Rows from block 12, named by matrix and row number. Rows with one number belong to one channel. Each number is 128 + 32 x the weight over its row's rms, rounded and kept within 0 to 255. All counts start at 0. Numbers have three digits each. After the name is the row's rms in percent of the matrix's.
# convs0: first 3x3 conv (model.blocks.12.convs.0.weight, 80x80x3x3), inputs 48-55, a 3x3 kernel for each
# convs1: second 3x3 conv (model.blocks.12.convs.1.weight, 80x80x3x3, transposed), outputs 48-55, a 3x3 kernel for each
convs0.3 022:075125122100111128095129127141125118125123115140132127114119114119134126104120116111081106090072070099074079124138146145146153158141150077076118118065148111121118109136145143162157123136132147153118140146133145126136
convs0.4 104:089077096085132123106162164129085071160100079128108117101165172107137110095120136136147096118127113142129124111097063041101130054116118137118113067108128061136186138115136112068142110128126128162168144128094180142094
convs0.5 102:136087126060059120069073078127093100193128106158105105075142133126118106142130096144147151141152149118117115112132157102135119091134131138114115089071089143137191074104099132157142156145130139128142132153185161162136
convs0.6 099:090107132161115103122142128041065122042095165067096180121143174143127154147151165000096222029092195004099255128111084101064108130080126106165136107142108122136115188089098222125092154117106146110107137138129123121114
convs0.7 099:177158154130110118053081160090144144100138178155089146108085108129134111126150123115134102130130116145134184126101130168072092149116122156207157111081114117060129133079080118123089098124123125101144129133113128149132
convs0.8 105:074132098151125103114131131134099169125101148151152181128088085118085119132125135051042059033127048059067080060090029138138102155165139097145126131149114143132068142131162153150144114097130153159120128132134152151146
convs0.9 095:098133108120120080118140080155121137081134125065171160115138140141178128157181132085144057097082060085124029123120174112095147125121104137154142123162157095163126112135074134151151141137104124123108102125121093125123
convs0.10 019:130108138122104103091087084119145159119110123112098073125137138125130129132131137067061064087062067085063072140166173168183172165161169094106101089096096087087093100155148120161131124116136149139126139147145118144128
convs0.11 094:129141131155142157146139134177129124112153109134121060181130145137087091126085053255157137176140041109045000126069115115098140086076087105107133112124102109112139121088115112123163100118174103140098144141127110111089
convs0.12 103:158120113144110086110149187130139154115087111101115100121133067067094096112091083124116142130095115142131122167140150132207231036154139100097082165137142149122127166144149104105155076143143187181105137094064171100112
convs0.13 099:133103121155156144108122101204146115157173082167165127164152051154163075135124071173109041170112090215084065182070131150087091203122132134142109166137090162163104129147123115123130114108124156143135116128159073091115
convs0.14 095:125108073097111071146127129149071108072037096096077100123128141113097135035009070178135208148155158071128095098094091104091098089061066126115125099119185136171207048044080102099113124119127091102136145112118159145167
convs0.15 108:115121159181135118149114083132140084095152103093131078146138168116143186128131147111114111111099130098087121130136164110092143117081092120175153147178119127154088161105147147107081116110107118067054108129115110177149
convs0.16 103:129152119121163148082144124114179138124200154116163107154136103151173130056096091130130086138135131114152059134122181093121105156114102102090169064088173102119156141124132186141173170112164161133078147156085106084095
convs0.17 104:156093092126113106133190121153159141156136151115093134116141163124114143091117122146127123124126125132138127128099062170122094133131057172176085145099095162157174115103099137162105081167150126165181103133148096081127
convs0.18 105:156150147109115116081066095077080152141121147134179170189141131173123130094067095133133150125137140130116119126128158154139134119143147062051121083117153130122095122179139160200142113112120159143121169201141123154163
convs0.19 104:125133125150143101157125096122103144145093163199131139153149162110146155108148130102145113114156179133141145141088066148094128106097135081197210106164094154150132153132118116073077126091112139049140112102192092139185
convs0.20 104:125129077175133089170108112144115128132127115102103096086084115108145126124119111121107110129109128128141140105143084149179149136174143101145098102100064129100109112092097108060067158136112085073075127138144125127120
convs0.21 103:114144186077118109127099079068068070125142112071159134128161185121143117144157153102135125116102139107149141171136144179154129135133136138097112121105090148124153111083130110108110121130105097106126068097097123152172
convs0.22 098:093081112141145165104123123091072108125103126099110154097130194092070130103107115120087131123097124134135134111116138104142135093144122143176135113154137103134112069110210099112169137104112120152150126146148101141124
convs0.23 093:095132155119131122143171171118133135129102099175115095108147155140147155124119116117118127134114147122115137199173240167174234121138155172112109123095120101135135066103076099128111073076065114129103117118103160162175
convs0.24 110:156137118153142146097136153080138120015136120037102092086110135082117135094136143143156171121177156106155170152072151156113167163114171144112082086134125105109143120135109132125159115137104198181134152159139122118136
convs0.25 103:149106102073106132145119146145129156125101168169111121137148178130195126139120122151138128101097136095133122076095134134141090168168160149123126170110098185127130140101121137089067137121099091124145107120145152083119
convs0.26 103:136141166154114149134127172096093123090120108138127071085063102132090098143126122154156143129136114114130094121092070101115157083137136131194181097118114110125141108060121116107180143141187127137162127132153138151169
convs0.27 097:119120084045106107153133054139116176162120162100072149126098134103111127105073136157053141109088114101088128099141096105170126096139073139124144109144124131141079162148162166158160111129088092090105133138119134137110
convs0.28 098:110114105133158141147147117156162189123121136152150164115150169104116134140141108059079083113125100138106100072110108151150168122131114140169189107136146094119072115157111066115155080064077078056086063041098138133161
convs0.29 106:130090088167141124114131164199144152167112122165081075145117113118139172167176155077107124081085132127099119096120105158140140149133101141124118114125083119113111159143089114114102121114126181140130150128152145121124
convs0.30 105:119161149146145115117146114119086077117142126058108105122103113118150147097096058159140030139133084158150093104121115161114147096074055127154137126159134133175126124132094181145129162179156120130142155170169141163190
convs0.31 104:138105146131114175136157168095097080141143096145195125080133195151166135167146093108147134133122111154119100150125105103105090144125133217144097188106078144161154051124121064073128097077079140157120152161114105123101
convs0.32 102:121120121164201177188165121075093098178137127110117130151161146140141118152168166103129089117103094120108124101172112124220100103145122079040062121133169165207162136147148131100148090072094138165156140161150114092129
convs0.33 107:109100123117123113111090107037052120078133158029039077148142104140170124095138101119133131114104129096116098078103159085152153110128130065086129093098131141103120132100067177116150160178158212118109171111141104088092
convs0.34 104:124136134156136112140137159150130142134138133174153137137092118121095147108110145121112139108144121122091125122127095116127172105048137098159156151139131152113117163151120140136110089114146174041048171096076146164093
convs0.35 107:123124078148149111177109107124129074082137172105168178193106084155089073098090147126101115111105133137140171122117176110076119178132137190125106120104140087132121124154115169159120126133150120207146122200142141157139
convs0.36 096:120132151134143174071073140173149139150134134137112102127086068138102102111096077157117084146133117191121091092088031107098122098074080075129149096136187094149173058120160085134141112132163094106072094093120117139160
convs0.37 095:144128135131095137138105150083078109118126152094085106093103111117128128114108115138153140145162147138148137215168191165131157137105117073045067104108109115113113095114084084102096139129112117090112129111136133133155
convs0.38 094:126101110123109103170126133169130129118100132154152152160207183151201169169178126154132118144158143142172168070097144111170123118177131198191151168149127136130156116166157151252199156209184159177115108142101125129123
convs0.39 104:112110113154162154137091153125129104082111126114123115097075124118109119144127118086129122127149136131125130077095185116139141065100120146117084163111126158106159091067131099136167091123121153177121141183139139161131
convs0.40 092:117095129092099125099104092088122164054104107173188158144158117119133115135131148036085031074081090190194199169174151131159129107171148148125144116117098138119132176151128139098123161136122147164180130100105175121143
convs0.41 101:055088084158128141133132145090093112125110108070097092123122125129110109121111099036057000049086032131138095141090160106102140053052103142152159108073146105112134119124132131115135129128144143099132172127139160114142
convs0.42 099:150149146089109143138170140088115154049105155056076147148128133156133156148099156052100075070103082125114126106171134074128147068105151161155170167124155142149155120113122138140121117112114114095090120147121124179134
convs0.43 103:140119065132104115124148105103094077127129079133133085158122111150143118153128147091085065116123104191144181088129106097116062099096075163136147088081110135132162128125131134146116155147136128134142139145128114162104
convs0.44 110:123126150157157172138150166074149161073125218109098111135137076163173070135159123132129140118123133132135143106076095096094116162110122160158138064089152069100136092085094084081060090072106041036127121060169068063154
convs1.3 018:134108119107129151145144159088103094158115102139112111134106149140129106154168153163114127115129139089127097118111120108111131110114120150146145127136148125153167087096101138115115192142135159153161139117158119105140
convs1.4 102:127136174122108129083055139169168159150124117131111112065035086113160155118128105124135092134111130132138122144147153138159149115140130131110134114129116097111129096067120146142114143113050158109142145102130157140148
convs1.5 099:171129216212193199175139132168130092162141094123125106130119112139087109171120183115153141125132125115106138123116126121118137124120161109126108142192155094131106118074082122084091179136141125046106085000062082093158
convs1.6 091:119089127145135106162136152086130190075160197089153156071133177099170175058104117000136236073157205029131246130138143115125121104127114138092090154100090123114105139145124141099085138129086112138115116113126131148151
convs1.7 098:155152193148085093110059046143120079155167131157162124147132095149116148132192117066121089118125142176129174126131138135150177151159165114159132130154136093074139112147136140157149133175154132044115156066116147129118
convs1.8 107:111122137133150149186187159154136146152150156109152170150136170147117131133119138057123057123128107095126091147145145146145144137143143183140158139152128127140124150154155130136190095132169150124113171149113161129116
convs1.9 102:192145103171166110104113161130149138143100136110106149123112123119117123112088129143111111192141163171142117126137138120109134103102114154150131116111142146144142127139067126129076132132115166136128144120137143108125
convs1.10 015:109117142082079117119083097105100107102097114108138130108089152060075103097106102087052052077064074085066090094087105092086085092088086102112115112131136109118155117113114152162133153126121105101123128129116138143138
convs1.11 094:106122115138123109127156164162109135138124089138095081181165134177139102122104054255151154198122065131107000173133141187167146190161143083112123143144161122130153101162139108137142136157175135153164150116131146105145
convs1.12 097:148122143110068083111072000123124090131133119108104114071079101146169104143139098120125135129141112135133106135156146142176148131155145139130113123180173162090107113087131117151144104165196163133127210126106174085060
convs1.13 094:153149099126170104096136133210067113162098064155086104163150128155128093177104124185153021159156072229158079144181149143166155140143141150106096179119137196114148150136129081139140075093070145121191103105122094111107
convs1.14 084:115133116201166146210169150128139154139169131130168118146162167106107139066079110194113236121127150050149109101125119099127113114134128080099086133168131097147156103104095131158113160160150092134147117116149175143142
convs1.15 122:124112133137135117183179149178144149189172168123136137147118130123082099120146105101087099106115133095123134102100111103108107107111111089133119114119083139137108111180124140161093119081039100119139120101154165114149
convs1.16 096:159117144128132132140124137126135118112112131098137113098120054147157118098123080122059063145127130137172104110097111105130118111125139159124142170123121158129135086126103028149111061131128122187166110144143141118127
convs1.17 109:170091084182180126183153087170180179102121101094067048113124134118134126117157133156134129123149151145149115129112130154130125181162144068136115138158119093109090126141151100124143136128133179166212141119196104046138
convs1.18 106:115110138096123160110159174094141138094156170099147182157176152186151093165159130114156119126128132128130130058070104079095111068093149101109141111123168156122144069118122018092123103109143157169150120149097149123118
convs1.19 107:015074137037122133157152142098101133114116124095136129125107116133093168107120135127139109111122116128136150110136129121140146148147135105136160099149132141145119166079115148128155162150153124111175152120109143153071
convs1.20 105:156104118135088136092131141154159143092138141079086089194158135175139130119098140100085109133128122134154149140111130138116123128122132121125183091131162110151122125127092137171114117149131123137159155083137150119141
convs1.21 106:141132145114146151076091106194118085174093068161093065134151113169139141126132125108135133081080107117136128120112136104084116126110143102116102116154141052117154092101095175185125179138128120156179131125124116151122
convs1.22 087:110151174115116083167163134131135140121181146128172158111124148102210156094114148098097133145151135150171141160166131152165135148144124149169171117069122106089142119152125103139152080116157119085049103141144129136147
convs1.23 096:130129133119141149094112152150120083124102098091084134092129123069123130090125145099122099097122111098135131099092082099095089106113111108106103155141133141126141209162162182155151189161152143157125084088109109105146
convs1.24 112:145141135104081140182092103115092120101124144135157174138125142100156166099152178105100123119100131137146160143119113137137118152132149168093057108054100106070152107115090128150122131163134098117114111099083134093041
convs1.25 104:192151139160126154107091148127182110150105131100121121128125125123208136148135139089175182041120118089165136123093122143101129138113142135082134099122118085079127160169074087147070123129023125100090126140145117157153
convs1.26 095:095079119103107109098105136147109087169162116170172135120119135133127142122130180157161146129109115124111106120119111117127115125129135102129159147148154084080122104143168101128161134149141116116127113134133117153124
convs1.27 101:127137120153154155166124075145206125109160068087124094108120124070212153138144136119141127129158144122192126159097132166112111133098129188173139145109108126096146095148124100144122070142143161150145143110124136103124
convs1.28 106:123151127162168114103059132109148142126145133128115171148156172097117149145107116156126141115107123168137154127131125133100141135132178121130141152114098112064074160151145114136134118123170127109127117098091112135119
convs1.29 100:151113105147134086193160103249179086173148111145136127118080082105078088151156153110133101146130140148143142180157130155133140164136137148150150124114157113153134122123098157128144203137108123124174110100101097088139
convs1.30 100:131136109143093105116076124151167180109119127127151118166108117155148135133111126136100091192157152155110073143148141129146151149157150132136123143135122124084112144144128145143157141126149110110097091098083137128136
convs1.31 101:137137100130101087152183178129108098117124104105103127131128107112120147146150128139134135122131124152122154134129147137130136118103108120121113135074114183113139107143116163223160154102088131161164147167157149174100
convs1.32 100:138131120142121107133072102160165170156151131119113107077038055128144117097084116116139098133110097146145126134129137110123132109100102115142139133158114091075083182144097173190181131140162029009097035000096140152161
convs1.33 106:152200164129174129134157117123138201111097137112094110145159145110168142112091117120118141124154140075121104123135133139151135150148124175160155137137158135129097070120080071138142150084145179206195136147145192165129
convs1.34 105:104095109117144183157155139175216101150152076070123137101137105120144117158143136120165157098128138116125138114105099140128096122131123144125038124175176053115101116108114129084091129096127159097128168140097169183113
convs1.35 098:150124113111105131156086121068075131098117157150145139114141149167135113171096078071112112107138151150151161134139110145156115159170131091106194111132157128158112180142140164109074145125144125187069104139093131168131
convs1.36 081:127180207065097145086089119116123099133139139136114090141117137102118104151149102169120085095118133191140127127140113131141126137162155131135165087131180092102167090127172163122139086095137153130108125154150090128153
convs1.37 092:119152148099126102109129091122140168124138171155148180116100107110110107111128140135133147115122127131134137107121105106119107105110107016024012108090099163135139127110124127108125130108128130131118120121118120115110
convs1.38 110:186064067119070040091068069128134146111125146132163151167154139180042127156154149096084112107095121081093103117124131107113121114118123126118115114124129134138134166179144154231128132140109142157136137117123125122136
convs1.39 110:131086074108080084144123129142155153172183166170170160153160150080105104115142131116127124118121120135123142131112119140134144145142164146103139115115134089076110131114162123115155161171164099070139135087146133074108
convs1.40 095:112137101157189174189197152106068141121125118168169169121140121137151141164157167078074066133138144223183210122130097087106100076100109142150142165162159142109112074094084100117082146173116103091097148163121118143130
convs1.41 099:086114072103098097163136150161169169139137135127120144106085118113115108126102118001069000177143120188184112105120104092094090103103088135134202103102156133083135149171129109155166131146181132170159082087108157142143
convs1.42 099:142109094134129119123143127158207166139169171131131162122110118115118115114105122125146133167146175165185175120112114116105115114115137139126143129044116122091115117127144147149144110132143153187154106137138125103134
convs1.43 096:128142109123142155180147135156133108131104092178148099056120084189157051129159053078074070141121133210161167144142157160147141164130107178145166124157160066148120128116103101124106124141121171181124153126107151153165
convs1.44 124:069135111097104134156107139142117152123119126187155136133129133127141143131140145099100107143139135133122131114118135126126129139140128127120095117145087136115114167153121143133141167137145152160171131067074144172121